config.yaml
model: "model that answers yes/no questions on an image's attributes"
dataset: "made-up road signs on poles"
train_examples: 122500
image_size: 32
crop_scale_min: 1
horizontal_flip: false
translate: 0.12
rotation_deg: 10
color_jitter: 0.1
questions_per_image: 8
encoder_arch: "resmlp"
encoder_norm: "rmsnorm"
encoder_norm_position: "pre"
encoder_activation: "swiglu"
encoder_mlp_ratio: 2.67
encoder_parallel_block: true
encoder_inner_norm: false
encoder_patch_size: [4, 4]
encoder_conv_stem: false
encoder_layers: 8
encoder_width: 512
fusion: "cross_attention"
fusion_encoder_width: 192
fusion_encoder_layers: 6
fusion_encoder_norm: "layernorm"
fusion_encoder_norm_position: "sandwich"
fusion_encoder_activation: "quick_gelu"
fusion_encoder_mlp_ratio: 4
fusion_encoder_head_dim: 64
fusion_encoder_fused_qkv: false
fusion_encoder_bias: "all"
fusion_encoder_qk_norm: false
fusion_encoder_parallel_block: false
fusion_encoder_inner_norm: false
fusion_encoder_drop_path: 0.1
fusion_encoder_positions: "sincos"
fusion_encoder_cross_attention_every: 1
init: "torch_default"
residual_init: "none"
optimizer: "muon"
muon_scale: "match_rms_adamw"
lr: 0.0023
momentum: 0.95
nesterov: true
orthogonalizer: "newton_schulz_5"
adamw_lr_other_params: 0.0014
steps: 9400
batch_size: 256
epochs: 19.6
lr_schedule: "step"
warmup_steps: 470
weight_decay: 0.08
adamw_weight_decay_other_params: 0
Rows from block 4 of the image encoder, named by matrix and row number. Rows with one number belong to one neuron. Each number is 50 + 10 x the weight over its row's rms, rounded and kept within 0 to 99. All counts start at 0. After the name is the row's rms in percent of the matrix's.
# gate: MLP gate (encoder.blocks.4.mlp.gate.weight, 1360x512), inputs 114-170
# fc1: MLP up (encoder.blocks.4.mlp.fc1.weight, 1360x512), inputs 114-170
# fc2: MLP down (encoder.blocks.4.mlp.fc2.weight, 512x1360, transposed), outputs 114-170
gate.1026 100:59 60 51 58 47 71 52 52 51 58 52 59 49 56 50 51 43 64 35 62 51 54 57 54 49 68 34 52 40 66 57 54 40 60 51 53 35 53 64 56 67 54 38 66 32 75 40 63 47 59 53 54 47 36 44 60 49
gate.1027 095:42 60 58 57 38 41 32 30 56 45 47 62 60 45 51 48 43 64 65 64 44 50 36 54 59 31 48 35 41 61 40 58 57 39 64 53 57 53 59 56 55 48 50 44 64 47 36 64 45 51 76 39 50 46 41 53 55
gate.1028 078:55 45 63 46 40 74 63 66 51 36 76 42 59 50 49 49 51 53 37 64 51 71 51 55 34 38 61 44 39 41 62 47 67 53 57 63 69 53 42 45 50 53 51 45 41 32 51 62 50 31 28 63 41 44 52 72 55
gate.1029 082:45 49 61 49 62 56 53 46 61 46 62 41 35 59 50 58 58 48 59 49 53 35 50 38 57 44 34 39 49 42 52 54 48 53 40 46 59 47 47 43 46 36 39 49 48 64 32 64 57 62 58 53 45 55 36 44 44
gate.1030 097:51 60 46 36 64 52 56 52 43 45 56 46 48 44 64 57 41 59 74 41 65 64 64 60 59 40 56 52 53 44 58 75 60 55 45 67 37 40 53 54 58 55 38 47 40 54 47 58 59 41 48 49 46 56 74 40 40
gate.1031 112:57 43 70 57 39 49 51 55 55 35 45 46 51 56 41 55 62 48 40 43 36 39 60 45 52 66 63 43 56 62 42 67 68 54 52 50 83 60 55 53 65 64 45 53 52 56 52 51 70 33 29 64 50 37 75 34 63
fc1.1026 088:29 46 48 50 59 39 39 30 59 48 65 50 56 80 44 46 49 44 63 57 47 45 48 45 51 56 51 65 53 27 47 42 45 38 51 49 30 57 39 59 50 59 36 46 51 42 39 47 47 55 71 56 54 48 56 39 49
fc1.1027 096:45 61 35 67 46 77 53 56 65 30 53 63 57 34 44 45 43 61 60 37 47 57 36 61 23 43 50 42 49 45 46 34 43 48 59 35 38 58 63 43 46 76 52 47 48 54 55 61 56 61 64 40 44 36 45 42 42
fc1.1028 085:49 39 52 52 51 55 46 53 40 54 44 59 34 54 68 41 46 44 46 50 58 54 72 61 56 40 46 63 44 59 48 35 31 42 30 48 50 39 52 63 55 46 63 57 49 58 50 59 64 44 83 51 55 46 36 47 64
fc1.1029 087:59 69 49 46 49 50 41 44 44 57 58 40 47 49 33 56 47 50 51 38 36 46 62 52 62 36 58 66 54 50 55 32 57 45 56 69 67 48 69 52 66 71 54 35 63 62 52 29 37 54 44 62 64 35 46 52 56
fc1.1030 096:27 35 67 45 57 52 39 64 66 57 54 56 57 51 35 48 59 55 67 60 50 63 45 56 57 43 51 54 56 45 64 60 42 46 39 39 34 59 46 50 46 43 54 55 36 49 47 49 55 50 49 45 52 69 61 32 50
fc1.1031 109:57 51 44 61 61 48 61 40 69 49 34 41 63 72 49 51 48 49 58 37 58 45 47 60 47 54 54 50 53 55 52 49 35 25 48 47 41 39 57 64 48 46 49 41 45 62 38 52 41 38 58 42 53 32 52 41 34
fc2.1026 097:60 67 55 54 45 45 62 55 49 42 47 49 64 45 64 33 35 51 71 47 44 58 37 43 60 58 51 39 33 61 52 49 49 47 43 51 61 51 46 42 46 69 39 58 63 41 54 49 47 25 50 45 42 45 56 59 50
fc2.1027 092:44 41 51 57 71 49 51 59 64 50 67 41 60 62 44 52 48 44 39 36 65 46 35 61 39 47 40 57 47 49 58 49 31 55 46 33 48 55 55 59 41 69 48 40 54 38 59 55 46 51 40 59 46 32 55 65 55
fc2.1028 082:33 30 57 46 46 36 40 30 52 72 38 53 49 34 66 60 47 40 61 52 48 63 58 37 61 48 54 67 62 55 42 41 45 41 27 31 60 39 67 63 55 57 46 67 36 49 45 50 22 49 57 59 42 58 51 53 50
fc2.1029 082:57 58 57 49 45 58 47 52 45 55 53 42 45 39 67 45 52 53 48 59 40 36 44 46 53 68 52 53 49 44 57 47 38 33 48 65 46 56 52 56 65 56 68 28 55 69 56 38 45 43 59 41 71 47 61 57 47
fc2.1030 103:51 31 67 46 71 44 41 31 66 61 58 58 53 31 42 50 46 54 68 47 51 62 66 47 49 37 48 55 53 60 50 48 54 43 39 41 38 78 57 52 62 52 37 50 53 47 47 44 52 50 57 38 47 59 66 44 35
fc2.1031 111:43 44 71 42 49 58 50 48 51 43 52 44 53 27 37 56 48 54 50 43 50 46 37 44 61 47 54 50 52 50 66 57 39 38 58 56 62 44 43 66 60 54 37 37 40 60 52 55 43 37 39 41 39 36 36 50 59